A small contrastive image-text model, trained from scratch.
Model: 11.1M parameters, 64-pixel images, encoder norm layernorm, encoder activation gelu, encoder patch size [8, 8], encoder layers 6, encoder width 384, text encoder width 192.
Training: soap at rate 0.001, batches of 128.
Data: trained on cartoon faces, 50862 training examples, 13.6 epochs.
Rows from block 2 of the text encoder of a small contrastive image-text model, named by matrix and row number. Rows with one number belong to one neuron. Each number is 500 + 40 x the weight over its row's rms, rounded and kept within 0 to 999. All counts start at 0. Numbers have three digits each. After the name is the row's rms in percent of the matrix's.
After each neuron's rows are labels from the 100 texts, of 14976, where the neuron reaches its highest value: "fires on" is the input token at the peak. Only what is clearly more common there than usual is listed. The data: cartoon faces.
# fc1: MLP up (text_encoder.blocks.2.mlp.fc1.weight, 768x192), inputs 0-191
# fc2: MLP down (text_encoder.blocks.2.mlp.fc2.weight, 192x768, transposed), outputs 0-191

fc1.592 094:523549446464455470518562505511449497505462418472458536527477523566481505458541454484576544450563450517451400503454540479514465477495453487498504563521594424504508568497564467562523586438547522437440551574529446451445537514468541433477496486510475513507467477534464456505541474538479437472579509494512482503432557504500517530565509528478493457494541618582456527503474554499478563499496525559514492515475463469523488507544459422540492531435479502527427516479533485490492547496495450485501533443531456520562574465492497487533522529503457441492490486553456521507532512509545507525
fc2.592 095:511486528552490519504464486504619493462502508475517497539516483463514555477402489479509526533504477460532527443599431503449561497495473559479472472432474442444521475541533510556463496513523483472597488571459546496498538531544473555488513532507479509419490457542520497552478521548554544599484495504478461532548521521500457508471579496472521474545565499496528596513516513465459533480460493504510475546516509478455423497435468535473562454491568512481570576412537511550521485602523521497510455429517489546458506449505478493548487497477562518535576446556509494448536499429478490518
fires on: "and"; "sad"; ","

fc1.244 099:522463445505449574445428531532498442575529529535547538489520518496523461538453538511508512516467493488476541426488499481555479447540547418511549559449378503513496558461569458541539597510521547535472486530516566466479499435452520487480467483450504474518500469537523469486466528580491507458540505505562457474483536528564531503435519464456433521461497467491458484531485562484490555561489458594492542463562610553464493492522482562508478419435510500523447516548466477458470535537504451456508499462506484470552461478519525516475528523497565445534514539540517454532569452512471465487
fc2.244 101:513430539529464535552536473509538529568463486536412559493507520461495493533547533522476438536459593446478491501492525533584593480458484564431480542510446470498485537513524509534532482527499442504540452541474524536519438516566493482604535523526500519507437519533500477538471588504490506441489548432505509533534475534459487496533504472530422483517446513533513499457502536506513494533507613522449447574514479444543447474516488506418464493571524495486485479505548474537495479449442525443492558541500572475472519617481497522474486524487511512511538528455590549542469521489591497537
fires on: "sunglasses"

fc1.286 091:464506536465502475484460585456559508479502505457428488465555561485429500476508446490551527495460554520396423514453511545465552465512531510593599493548514488544539529519500521527432465523495568485507508529475517431467453465522549533514496462552477514514515431500466474538520465518445543515469487545477450463465607466519514505542534543472482486490507531496510507456526472442504504525523454481485475495561524446482600443465481445487463434469455563491479512447512497410477539414472546431563507427499485479486514485520467613490503536462525508490530538515544522487499486501586509432
fc2.286 102:520525512508438538563534462574478488505429514607535436483501485494463447411460527494489508542490478452507471457559517474551447516499496508488478566443461562366452493438468469532551551509492494524469555541526451499493541532430518535462510498505528478414536503475492508510478520516473525470463524470493490503553465511482455443443515436488503477589427491554435548525528445523535492446539494508456570444557487507488452489554543482507471520507519464421496491498512511520568506538515503584515509498493481548454466512431490509573491497439520488558421439574487475441486523512427521552
fires on: "orange"

fc1.343 091:520447448553446397502422479469459478503504556457559570530470460502432506527460484485469517432500445511498514479447561535487516550475463478527509517510538530462459459528482569461465566473461541488535492531514419528502537464503529483452452536418457509575432552470515467450501479534498502524470498520505455579502478517541588493574567542539492520459426543499549527499493543555561462494512448451542548505436530572490545494468459395536506501513576420474461517517506477482479513515499477514561502507549530537518474490471539451517464500420540529530490528502486466503524463478438485398
fc2.343 101:476502456489458496522474524504499537495482464493540478495565393528490477458416506438483544480503499527502515551441561564505465464509555478463494485524459518508510551530520460590545521578489487472498454593457576544491507520456404487453528504478569503485473432507564530500478464518501514517482611452505495525541517418541419467462518502425522433570510554505476541493518529500525467478476495498508502551454406464596539474511462471502594470446498448555513519492487471491491438492458490497476472527518482577496558467525402455497470500509491447498459499527531511470543508464586467530
fires on: "with"

fc1.195 090:556507543540511477499435477506519489508461514503514527511476465496478531524537552543452554472470516481480569460470454464475506510487437537509530472463524538544481497492461523494576489490567523506476484473453478453518536472470466478445430479508512496450476485470493457520428467500438559550500575485492455530472517500443467449545532514545525426477470438462453452511527437459525494502464479458555475471393522443584483468462474504534478414493532503463467498533392512511497463433493553528498432601531509566586562475482423564467409497506481434556454483515567546459517473480549555468
fc2.195 097:481533574487463520514510522508461469522541490534527477511555506466513599509484524437526499522577403573534548473575475509555480563466563476456484546472492492474459411525496483581483448541458535520579497565605467484488538574483496493509471525549501476519538458442494581539481546613487467436531437550532504480493494494514526477497507540447453558615555492469574470491496505498558594503503519509487555525565512481491517525548465483495489520496475477520509470494509539465557506536482488497548561453503515530535465513515459537530507425428553526530516524540500530505480518530571525461
fires on: "orange"

fc1.258 084:487542517508424458525452468535521485557543488572492511572525514510471544512489366508516515469516499507513555500463496529557486563555508541432502530476553502453574589615484500529522459485448467483438497423532501489534497461460528474492463520413504564497503526530570427473523443547529499552449540488463538544526392543478522485580496499484460431482495503513478463475471490505501438499515435474453521501515466512504472525453493447508575547510532525464505443480470512430507514517549545484506465479521484534480482561438483553480513521484489568518477521542573477410546469532531543574
fc2.258 081:490495547505492498416455523461500498412437521517484488494491454487483455496456606581469521542558491476497511534480364497522471437504492496461502525490454511512522478475445479541558510568434535548585474480460445528510480499488539556522517541579484483465538492433530590556508520477516552548537475491614500469522494475511481517459517472508436507534476455501565475522473461452511578495561495519468574501496514469485447486557468538490508460459501512535411518489424515543487479500506561484545569522500497565467469460511387429504489507496500538547521495497490435531508522470430545494
fires on: "orange"; "blue"

fc1.715 095:490542515534511473518473457502546473501490523552494507568533536523483440544581503530508475590444485545505465554453570457466510547489519532506479513563549445484460451555492545483539565525479528509461450495517470440550564476521487483519468522522547521477552437543501496537474480484426581538434523520445499510494462507522475483612499396516533554455475455400448472511483466466408479581482505445497526487487573564508476503484515521488539483440511528496467440502466504508450443484548495500542537461545532450560519518480484501533488510526484485523605533566414452509568445468480493539
fc2.715 100:526511548522402452476530572558480496470501507461502500455487420527386459401494499490524514481540531514492505549483543546520541518467537490481519524528431576531483521432469485429471540481518554481502478546517532547430429514503459467560497610504496548488524443462527480506519506557573483460490502527515527432498498488505474520474524538454494470515468493551454493556514506501580547448459430452564551507454500557506489505499471529514567541551593456511454453400503497571528494520489477469533427550502453492445472503404518471480520478531514502476420516463552519536480524527532473486
fires on: "beard"; "with"

fc1.424 104:468519522558393503497528528527551416456472524498465452526493496513435490549483494650482452460454527490527512491471483528438466475473440472456472541503505531494509495543410480506486454477457483448537478510522462435476469456463524481536520494534459541545520537500536531470485397520534488575506489456491513511402502498446495525517576495546464471519551517444534553520577485511492499418515516498513447540508502501534482489402545569453562559504508515450490470572472484498532406501476437543449508477515566500480529452549464491506537549537476498502510546576462545482505569511442549511
fc2.424 099:523519520462495407478500515515479550584458534497481465440553535549496530529531495513534509501533434503480487608419513606469530438475556506493495561532541513452505537439548510521472476517520513480508538493474537512560483558509541568508555563519528544569548588526441489550410475509463491485494507475536529480495430462533510496514485504473470520487510458458479412497488491444526557484496521529497560511506532506646491513504482494538534494447499514452518587496410636435484530513572475493512540471534519457479520517506471504442513517477512505524467479479498443535465497536464485560
fires on: "pink"

fc1.177 100:466600466486544489421553517553460470510454460569500538503485461487472539497518424457502525603493399469523461512479467517405516533511589516463506543469512500543505545512501500504546458432523492477528504563518511546473526499501502513579470539508470415494500497482488470482467443503498464493433453553477436438483536501545474427513471450501517469510494472458495491475517528522489505476520481520529505481463464502532547496464523541579484545522476490535505491409551445480474509512559529532518511569595486509611592511510511487498540576542527439563487523472597538417514463544502513547
fc2.177 101:478499489530466498575519488440458499516550490491446565524417508535498474431472495510542437513512515466518486469583522478519515595518513481542534461446519484513474472457502485482473573484471453499551452378501494503469505495525537518516523489420460521490421476545576553548528505493483442499593473473486496562559434444503461493497501487449537445516493539574433516534473530507515504439493602486512526535516544536509468481472525503496525400465455475469507527549453468574534446495442540490488544426522567507530464441513530528461525483466459491477559461501486508463376486499444489452
fires on: "and"; ","; "an"

fc1.109 099:507512479474405490556500476456513506577543486548484503522586542545483491498519585432550499519496511548525526538499520488489516590458528503564522532557584592405454529537515512523547499475477531525516532527488472484484612459503550515482536463522452499437494475504482440535542431507528494467606492476471529517463525500495488543574460577516482503550464487487417496455497554482512482523552549464470548484535495485579529432466432472512497486546476472549454452471508484518483484475433475496548463564483461478525539531445551476579502519492489485574549466445492549478438567494541490506
fc2.109 106:500452526564479470488495480557555430509488441561521519506537460514481506457541508431425471499552529469542571494501474422508552559514493487519519450519528549487438582560513454505513473551488590527538546602573528523503509513545413501449484535541468485463555471555510469608522494534526565526471533417486547485488512528514543492531510539559519545526519464496513528507506480553501513433552560489454541432461569522484521452505516565453517564524512548541496482513521514509513428478575559577468455538497489469445520523474491528563510532456532482471518537540509484513463531580504437478
fires on: "beard"

fc1.330 095:499504475513569566502467526563533519522504510469464552438530524553495557467504550524494515470529507595518549488446510474483511514499488530453547484430474454515531519497496535596467552516485577569549560507524592508490422486456518449427513582442520508443485447445529520479506432517444576481488515506477457532543559493534499485475499476484516507428516487467503562503517536549428435505466511519527523453541413581511452510479460475435505476497562528542506443517441506542550460483486458562468504470468501491552500529573547438479460504539486475601578484556477467567477524482512490517
fc2.330 090:529543505527537498491540492534472557510485516504572455508485450410478553496529471471461489485502487519542472465481542543450430485427447418455410491521560520488419508457492496483484482539553518568476504523462478532430534481499505442526515493454544454523539541544574540488509570559511505454564482478519441464516452537511487465541493518548470538487445507604533510468477409440492490446490549506429464515413531471475525501482529476490491528505535591463528480466565567496452543555459522502514408506559457469446404526444508467497548502535522490540496546462523539536451553539484511518
fires on: "and"; "sunglasses"; ","

fc1.335 118:508550530483477484478485592506537458472504583549494547427519488475491533488482414523473445452470477552465440492462491497483496557524471507544525544559527526463565458488499556481479456498500479460472533458484506459473476485453469511544515559510569459574567489449513460470556542528515469550439483417431537456502521503460491452483539504463570440501514557479455531546502532560551553495523464452412458461507461565554500499453574584449483443448491442478546516423538486542491473504472491465418460501524512494554484423522507471552526532442476445456534550465496524564466457502457521520
fc2.335 109:489592571560478563581389494527428568534466450454496453511499408442468513558459505445497529472462459551595474481457489504415491465384474445507483565515529516572466482533486467482556494593549498468470516438546492522532489475475517519479493515464580527496544495495513496459433510464515547454507519454558487488462449512440459537500468497521477553478516427505543545485462550538525475548452476535542546539492463516512564462525486516551550510492542543451501519452501459484438462509505548483560496527534489479483476528524489520496514462411508435478550466551493515463486500513538483513
fires on: "with"; "face"

fc1.304 088:568468566497507502533497453507508596470505506549476539540453493503420509503495595503522523516386520461540496520415404546542593515513455574461463475515534455434491472443457468550483473525570532524507538526441545539586512507478429493513479506513471448425533525480608525472506523529485508519508534499509475593501521424489536484547551476492469469485467533483486482526510514460439538569468467448465515485487482454524474455459495416493491544485495513506495434566488529535508545491527518503538541469516535511569421461562532492428492485478488556543509514480545462522530542554483543511
fc2.304 094:449526488472482526424530450531496510535571441521531492507612428425506522504503494499536526568514512519487576532506437504491422543546503441476546496446517519518438436525505531520552453455442492494454477479459496529472478531494471555552521435444495516458561443501477505478486455525486548377522590440508502478537566481500497544485491523446516452526493419494540497498489532544522508489510545487487469517515503481475511546532422559503482435509456517480438537476487509525509554526489521489418427547516425508498510516496523516539494564411517448580526426532534520478501494545611509460
fires on: "orange"; "pink"

fc1.647 095:472502533468488518507539488542479529560496550444537475475515460430485465490496556432512480528483472449458508457466551501472538463529513508524490515513451585531512503514550454492464550564498501523504506489480550515511548485459441505557465532448479418503495461482556560441500427492484447505494445459529479535557523451453548417540486508502518508435593470490503521508513429503410497467528475486404474590578502464544501444551544574489468518411489458537494487565518448578448424560460510496483501459490545542481544404464465487526523518547541507474503480518486492504523465443427521421
fc2.647 099:471521417510514563548509433517497441500403452387473524524459485504494475462488453525455534447535463496523451511506481431436487487464524517558527555427496488567466509503494482569475608453497445518528542549454520480513463498566506424485421547549412464563496434564487537480537504523526522490510527559463473523545512535495477553485556539514474411500485468488489503543488528542458460515495567467483486547464554508539436490513589478443416491509512510480495521544534520438504462504471482435472559454517512475486480413512456530527501486487444442487504543501468445497462512526509535555
fires on: "and"

fc1.665 107:436501540495505526527427531502461552470490484490563462493496501520492492503496597538448517504370565456499571514510568484573456512483498548529459518523447512473414547465454525508486483604473515496493447468471483534507513464505484477483457495538577546543477452470560540479530544440462545542477572519510499497472487575425591520470471481486550491480449464579482514494510558507564463545528491419463449498442394528473500542519513540462429479469511534484575518494546555522564479507507517482481480510527570544502486489495528523497546483481449455473414528528476551461469471533460523501
fc2.665 103:530495569471481544462508410542494515493547479475508454442509368461532486589473496523540469513487499499495517433543505541547504510434559511518477530461450451495479505526488541564553503524490562446444533488570439555494534419496520493489493508510531525432494510456583566463510562514532498518509499560503462448470535494454450486405520454483500500515531502468544547536528454523451557520541526484456533510530544514480509546496431515474523487527458459527439391536460536528466554517509527542507484417487488510567517472508566536555493545454557425516442550570514428537467486516502491454
fires on: "pink"

fc1.35 100:492431492540450524528548507532503429511549473533556528561433510490573473411472495471537521435526531505561536504563484478495528585392472513566532514488504551428492525485494507486514453468504490541580507522461456432501511520505556475476538527538464443494613503532591508571537475545518497502524469466558501493518519466460475491496439505493507564440519431471505509460499521426464533438468564489554444446542504562520539446481490487486428520511508547517521529524535449534438536458447521521577501484523550494507481484512454473499493464541534441550422517530565464461492553512512434523
fc2.35 110:514488471494431384482473442435487440509519440473511478451538457524496501508503431535459439566565446397470550552498486479484610507447546516577531480538593492473481464501519471553553501490522506498474534495501517478508556447445487509512509441509504513442475500460508455497521454471463496524551499522591525529424516473522584478497549460509528576500495490439530507576492524460529484543518519475457532466512490507489515431529466514479470516450497509513453499475489512562506529500561480443468424577502497469523552532537507440466465545444495414483460560439496508513413481423533490492
fires on: "beard"

fc1.745 102:511498506488414510429552503540529482581518518549476490516510498526525509433499531470511492600510538487531531499515562458506522516502503481532477471567516487439503539566501580513504461487484551532563520503518447525470594467526487506457541447534496460464507559547529431554500507486458519460527508485431477518474467481462480559540446521535502516595512464487477512497513571506404485564530616463542552463488571549480512477519521521469515578478525539461459538445462489542463477591515480546504473486513421465498516550497510388482467521552529396482511552458547555542480538542497518492
fc2.745 110:542473466553439455551508518516566433572448496515502461502444480551521459481522425542469494472548500497513529530518517477498570463440427498507560585540576572522389520477497512517520508436518563509519550543540460534473541550535453507453529557556488491477569490501570510472561475439504534467522459488488452517530543558504497488522508526525509547522495508446575501441536481570451514515532541487491553476530559434592568420583453512456527500513455499557472481520534515539526514498491483488522437535507452471478462557507448469508464456499410471454507507437428511488526523500464488506
fires on: "beard"

fc1.670 105:464485531450537479491553460432522480444506445448544519537450474509480513492454489538407464465458519520555493489557516506509459486462548494479515481509498484515482518485438515517517494521489460470477510505552519554440480482469478401449469563459447560520455529518539479526516537555510402531558589498502483465463420532503515466487552469486508444482481496503542543470509501519448557471494462578472494496488598481523537517465547571500450461606439545593469449498523467526516474484565595497522487466496527483503433521486538463558516482548541466500501556586540581486507496447445492593
fc2.670 101:594555474497516479446454552415479525518545509479465479457517416516530555452554505566506513565521536490530519504510489532527517439564523572519506561475425609493479479560523494494576454529528531537524497455465475506511493553561455534555486509527480454537501500476514431539527458476527461523401533467504438468515443526460527498524486490449433497521505442528481445503526525445523555517493477493495522511401461487503462552477522525479531531455449482467438476471474514535532467436546554482484552550560419453456487526561534576519462504521520536545516446480471417545533503527552483436
fires on: "face"; "hair"

fc1.523 093:517459582480483482440483497439598541481541457498543532426535489442528477526484511524484499479535461498492501536503533496482466563514578510508498602498429454475555527526443439465500506497526466545493534576524540533522516523510508568481476533542469493531493494523470463509497533571516519582529500421533543482541422514524491506463547483527394509511508487483511444489556511491474504465526546504523474571468473536518514505529508506462408496421479471462451456461527451513385491521575455530487482488572532513451582471528408469452533526534500443499475469546553534533465593557517462479
fc2.523 091:505527442510492537548471522512458518499537517534539467446422492575535502503483502495506503552449555568514544457465519495554511564522482497461560448514623493528511555424529505538548549478511504485441532517455551527479514485552435460560526457527506537516528405538541488516500500471531595456535515513474486535532542464437483392519506464504579477506516452479515539518495469527532472531530486517459523436490436471512461440467540473519564499435548502587565519471468495517539523521437559455429519490478448487546462518461523543440481509463530537488576433457462516528590462476520459476
fires on: "with"; "short"

fc1.211 083:564546544519518540526485482531459528530501534480510563499575507457510529523448490511472545526452512458535552555499510420521485491491542576495457526542502511500460485427558534442487460537466533430465500437543426510559530489547485475491506477502449544468442512427524458412537494535500456561567486488439502494488554494450457478492449499562471395520570535514501503505471506478545491418529469569490479511578509462483607461431514520530525561466398443513574519501459537509536457457542536533478540511526441530500512508473459507509513444495489479436551514509472459477548457441465466448
fc2.211 080:438563503474452547535492531495581503447460495486517504421479532557531532491463512472519418534496533462553450555504451503508502483457486544575551508484520516528502562549492471502512454440495524467552567483542485522553476474521486582468492536502451481544544505521490504536445523451450527495470519543472461437469515445453509515490512472507427504495534508536476477495522466592413527515513530494509497482496461503400436541506484437503456430529535576392480444380486465408431441524503514422474529484525510526496498533550520523518495514491482504484496537516486604476459529491519593540
fires on: "orange"

fc1.101 092:478609500567535474452506517580460481554499483450488494491475496487548507514568529494487469456496426448459516552504576488501468496483521546572465444389487540474457521480491502540516506474573536538514533520418552474418587564498539464515515487559497535498572511519525430547460492506489490427485611427567516509555510513493465515479483515427499477481571484541522508443509463504491509525458525530508541492527516442463520544493514587491475479518518566441525526517529501585471452483562536407442458508497533528519567493513456563496524487459573490452507513517504525540517534497494514546
fc2.101 087:484485486460553515478507504415538442453466508495482481456469479519465492454438479497558480507465386517510527469450423513476545523525498444457520491552483451504576473533509539538488515483534546504517480517513521452524454544515409507511495504477450477504381544530531523494458488488493516530471426556479500456405545517556543524536557516430461531513501555452452480502462556499501504528503516506464418471471484618481538481543492456467564508518471495516583480470507507490549535501426530517451545497481470503446383553484592409531535495487498575519557477537491493483498478514548540543
fires on: "and"; "<end>"

fc1.415 106:459454492535484527445482452542529507509553481453443452486456502473526560535519529514511462484469539614533495484547501546482519569494506437536463573491550481524571466474427474499498465478516429514539545541526477449473521554567562510425470470444502573446480552494543544477448588553532508521472505409550500568527552498422549527499479422487453470517469458495505467503490565491605521522464535505481464541450518425560481495487502449484545521494482459449523453534466514510481526511463456514513484466492544461452540516547549558546530496403493478524465472564517481546563562508493502472
fc2.415 096:462444538496411505500465474499486525434534468521514517371515539526565474554545479485485467482484592504432428529497539487547550504476478458458493532488478457495431503410517526518547512480557462435468549516538529493540518549498472486567468471490484479529519467508494561544513455551504482527546604549503439527483498534562492487513557496494498517488516496446563494506493528503537493505485471531478492474516511543580445465556487524504573487465533438525457465599616493528513455486542493527477503501476511508480565507549462583490534534537463596501583493506524458464500478501427574555
fires on: "pink"; "orange"

fc1.53 110:490443489431517551539491466438474495470550548498567477468486497487498498419547524471505360508496472558491534397537500456525498449432500560492423547480427457499477535468499508407498475518525598534513487621507515527508493535473488502479427490464583550434508480466500533517527464462482554472556502539531508467442532555528420467520498492516553449450463481486569574509467545490531480466380511488467516481447506539483528515508473480536546506448511471480477469519560499559533467508530551495560505547479504518458502526463530476568421456506485488508516525531504500488557483485500525533
fc2.53 104:459493524433532540501450488503463470421616520552533487514543486578519526478510495539585447505471497532498497495488482461566495567537531524582444529470455556454496523494466515501495481507553533484453486479564536540549475468531537523500515533515517544497527424469456482527477538563525457486500520571449416500490566585540489496502467413523459496450539461525444503539507510506516523507533481512415535436468514550532521537460489468608455494521458493493525466479465484462500558559450513480511506531474401444525495492428538505529477451537568526451560484564502450547421513505439530458
fires on: "with"; "hair"

fc1.664 093:568516529517493479495471430515408483476467510486483551393524523457530508510520479520605549484447459468501488485499570367483460509477552478543487529484529494467477488495531460543465555432551533469432569475528508425523551525433484509533526457530450469485547519513549545508532476477508502511493530550427367503437489571534456421483483444499493465448547506497505452505482469543482532502586515503469552457573578475508516455533514493422487485549429472529466487465520554527509472551459556496528499466538526496488477494460529518534515482451531459516499535518522566504469569508486455500
fc2.664 096:478511440484434526540542502435504575484501427437535503506478512476487531533486555478435488519530491534544511537589556478462490480487507408557518543503545546506460457546487511452539458465501490522463529473471506511470528535527493601493403496454526487487470548496509537518469543464448447562453526512515504522528496508459487494524546520423551500531487510501440568493541490507463460445380529548519489495502515519556503412536557528544421591424518521496494434553454561459527495483516479503453524472487545520494467567585538519478496621474437524465516476469517499467526555541477520526
fires on: "and"

fc1.40 094:468517545539517562545470503408541475544499480515476444465561546511538484576491508501512534460525490555524492526538455507560522485491572507589431492515441536543467429553408530474527482560466560502506463454479477511510480526509578508511521517548506493444481490494538566478523453551532508549472524502505487438478527444454492549491515550464516543477470547443487534505512559481589476518509543422569522477513484487464561554571428515536562460496496500468443488433448468535461520446505553466605499514503489505462436510521494528436500505434455524463502530481527629510461480527553529498
fc2.40 109:502490447504511558518483468463569523522547484559525511521481418506466526475481525495545490485415499487499398506428513475525425503522519541493529468563502557483488525505502490549521527568463534495550562501510461519472497483443505451516437503575542539564573390543540465518438530484487544488465479543506481480522434585532487505487497403486504449587443581473455450513491503547522441543516511493482417519489468527532511463499502432492438538510467426527534562539524477494534498522550467538483462447410503449498477582487446535584451489525479479525523466507532416504486512477541477487
fires on: "orange"

fc1.68 092:509460482536429453558495513483540527470506494509488476557498518437454460499472514486409459511511423474524492485500510482501535511453488543517494481573526548468476595453536473469511484485496443534513467472465483553438508417548518540502526461545474543407477455473438509551412483552490473544488527473512511515508513472439546585558441512493490557522490447447478494575556566508457533614517532506565502446521565547509532477440478496457479456496521488437528449584448479545466471516447446550434480469509525511496502468450480463482478550582521465544462459541553425498526506490472544456
fc2.68 088:456486520574499577496470557488532415554520516572466500489510501557484518473492473493511565491448580575456572523504564517543503504496542509579513472442446463534494449499486447505525504482474550507527520491449520573510496521505529532536464441493408527491500519435511358461494497548475542495460520510512510473454539507478547510477484550509489493512482554514512554466434501535524578506517491446481565553447458478544440470515520522498485474456438543497495555493485478493518537511569484464532461544504448396516517525535481491511548529524519493390550551464493632549483507562466501523
fires on: "beard"

fc1.162 100:537540568455472467490454472519518538479498489548528569499478453539574434540453435521507484569509526487576523497516475514503537563547504513599522503540455500461545582514566508507500533467525449555537529479494508543467470570561442556539494576492513553575536507515523590435486482541555439510483485478484546529525528451501427512459474577465565464507513556534547514560473446479454474526503436512524464525539443466552448548489493549504419577497527524541469488443440514509485484475499537497538509443479463466465521447520520562486483477451517514544413474546538448501484463460539525544
fc2.162 098:502492432484519525505530483536432485457425490490498511517500520446538514462516511537571508478436504487475493454466496476524484523434539571462515481481511549533439420543516486518488499526504445405435500494519584497530511463459543463519502492412474506507455524511462526532592422439517573510460515422425433556467526496526509486420522519491430539473513415501540526513506574523513451528559503528468562496474459569461483482497501450507512393449530525454558460562575455491542506471539526487504465559499492589473536504507569445502521533548518498500556455550512486485471530518422521484
fires on: "face"; "with"

fc1.594 097:561598546545462456423486475446495515496516456548562539555524578500541544531473544481483432613468558552443512461529533458499538523519452587567502506503522515457578533526521536546495501563525516441481462551483515527558561491528525512522538518464531460517466462460537455508516517530459480501477487525496526539519546509531494478530560523512502453519536493564560536432512456476525469559530517437472459477402469488447512531508521518503497501436469513462533487449480540494490508564491500575515558443481487505572469516504491570533522524489590558451488517532538509469569406539535550443
fc2.594 106:519554504556498529526442498577444497481470497504494496532601477549402499490493465487499506538565463402512533515586481457516484575478524482476533526536486521465472492564484515514509488440452476454587533497525528571470495476493527495514489439509507633486460484498518483540577493521455567509559478506537544494514506485552539513435507437535489535489432482566447486510431568543511497473557501533420513479571500518488526473565488540517507466444436473485524540467502516565521534557428488449489468528471508400507538478472492513498503522439480454524474448538535560442498547466550439527
fires on: "orange"

fc1.616 121:488418530520526497513438565528563522467513515472381442516521440520463444482469504426509465535517488535455536543513493457510431473536484540497508485519457529491536490450510493492466418508474478546545525523487485499511555517554465533510440464524533528542476539525579472470479514491551488518511482492494438542499460466545524533496501542472525565468423538516511484523475530607458501487499471432501583470496471599444521514595503508513458538477512404534422587500474465481487527557524495486573469539458462502492525473481528475493494439487492524430553484508508474560538434514419420414
fc2.616 135:520559494473492425520534458485534475468537503492450468518461509561478545510443606529493543547434538500549390464508552507513489477494497458447507478570463431538450538481513505523571493539544510492493495513551513491451523554504463464476421481426507460534587478542594543423490518488568526534437507502522504468540519499511557516502528549473557479510540481585478567477451513522467462455490534489559464509501507488496545490467536485531602543533480440502448517488507481578546527407496446441448490501516498495465493453501488528474415467437517512477554425461477532530421533467488518508
fires on: "with"; "beard"

fc1.695 105:543516527550531429448474533476509520516540468534502504570515531401497573462533489576463542536467398589483494527422510559529462522571483526484505523425412543523490466566511586495530464464548475567470538487468499478521523538501469482496503489475504525510446563533518533455450539432444551473508520507505535488551479490508480484381572494543515482515493504616531493457509495500478461522532418477570439484445425479463540561517540543475513511531507476555529539505554480461471435541523553530448471495447523513504518504507539538513572511492544456495530485519530507525496544486460477548
fc2.695 103:475492435502525539488495490410503461443485496449510471510448405502463495476396406475507480487515486547509503506528477526472536518447539516575534515575624513560521513542496401438537529495437525476498451462487533505452469475576493523506501548481491561476512448510568448509549472524527492486517370511525479518503559527523555501500512540491497564457515432435464474473511546517527470492497482480408563511531564551524477470532455476425428456494436504523514530514474503545446567456517500525545491452543496520405464518494531466500534482433500487503535509495426514485511513469474518478
fires on: "pink"

fc1.192 095:537538472552504526546516458470491467397499421426500555520451480520460442501526514542496455506491478463548472548557515594462541535492514447495462490407396549481502513481466499532535548486450506556552492556545531521577444489480522504479487482535505504568471537521470472500504407488490486516511435475458445432516534520481439531479539505496482477517447514573491496513471492483481452492471514524453570519576553545535455631499526506511535524494514482461558501515414535517498502536502514510475462509497476493434504471482503461531485491444479459519519458635504602504476470421510474478
fc2.192 094:499656509469502508488495514554513553455446491452550516457452540532464491511515470562502485469513498547501518482445545547549550493540442508474430581514476530514528492497597520431515518479464489505442547537469445508495489501526521481417481528475458539540470477554542531473464477488465502435452456455482553506470522497510447529493456515531554513487501445456516459508498525488511575426481433531479439527480508428530525469526509526427474514522512453631481540496508487517530493481428474499480482501494419444479520517510530482523543487566574442456514445503520438412447467571508458573
fires on: "with"

fc1.130 097:527488580476544480490476538459491505517543558485432565527496574579522450588558482510476518463461484481503495545459533507489456481507559555456417524495557468502432523507487477551492468551524544459472515553448457477514455462422518551482502567474520498549518430480464524425454453506470505491424530521476464561540560513435498540465507507534543473543472454472531525477457530587481475535498460490552431584467479469494448475472502422488516470524525498495481478483501505501607411479502497434567481515420483467550527427468466510497466518553559538522531510538520454489427475447486464510
fc2.130 099:493481499497461560512488462503478567518501467501485461499490467435479509447430446521461500521508440452487463524512487483438477528489457441490503479513448587474515469569510470509434448502485473470486475436545500511492495487478594449554532457459464508400499542477513498456442507446601448523524465435531481517496478470501539503591542516498469536465484472581491455582507516466496493499500454517484521502504495492512447479492540504559508490496549558517468448514437459502520553537440501456491461506525508618627529506444546401457447497471433521485431521445495494444480576477554500564
fires on: "face"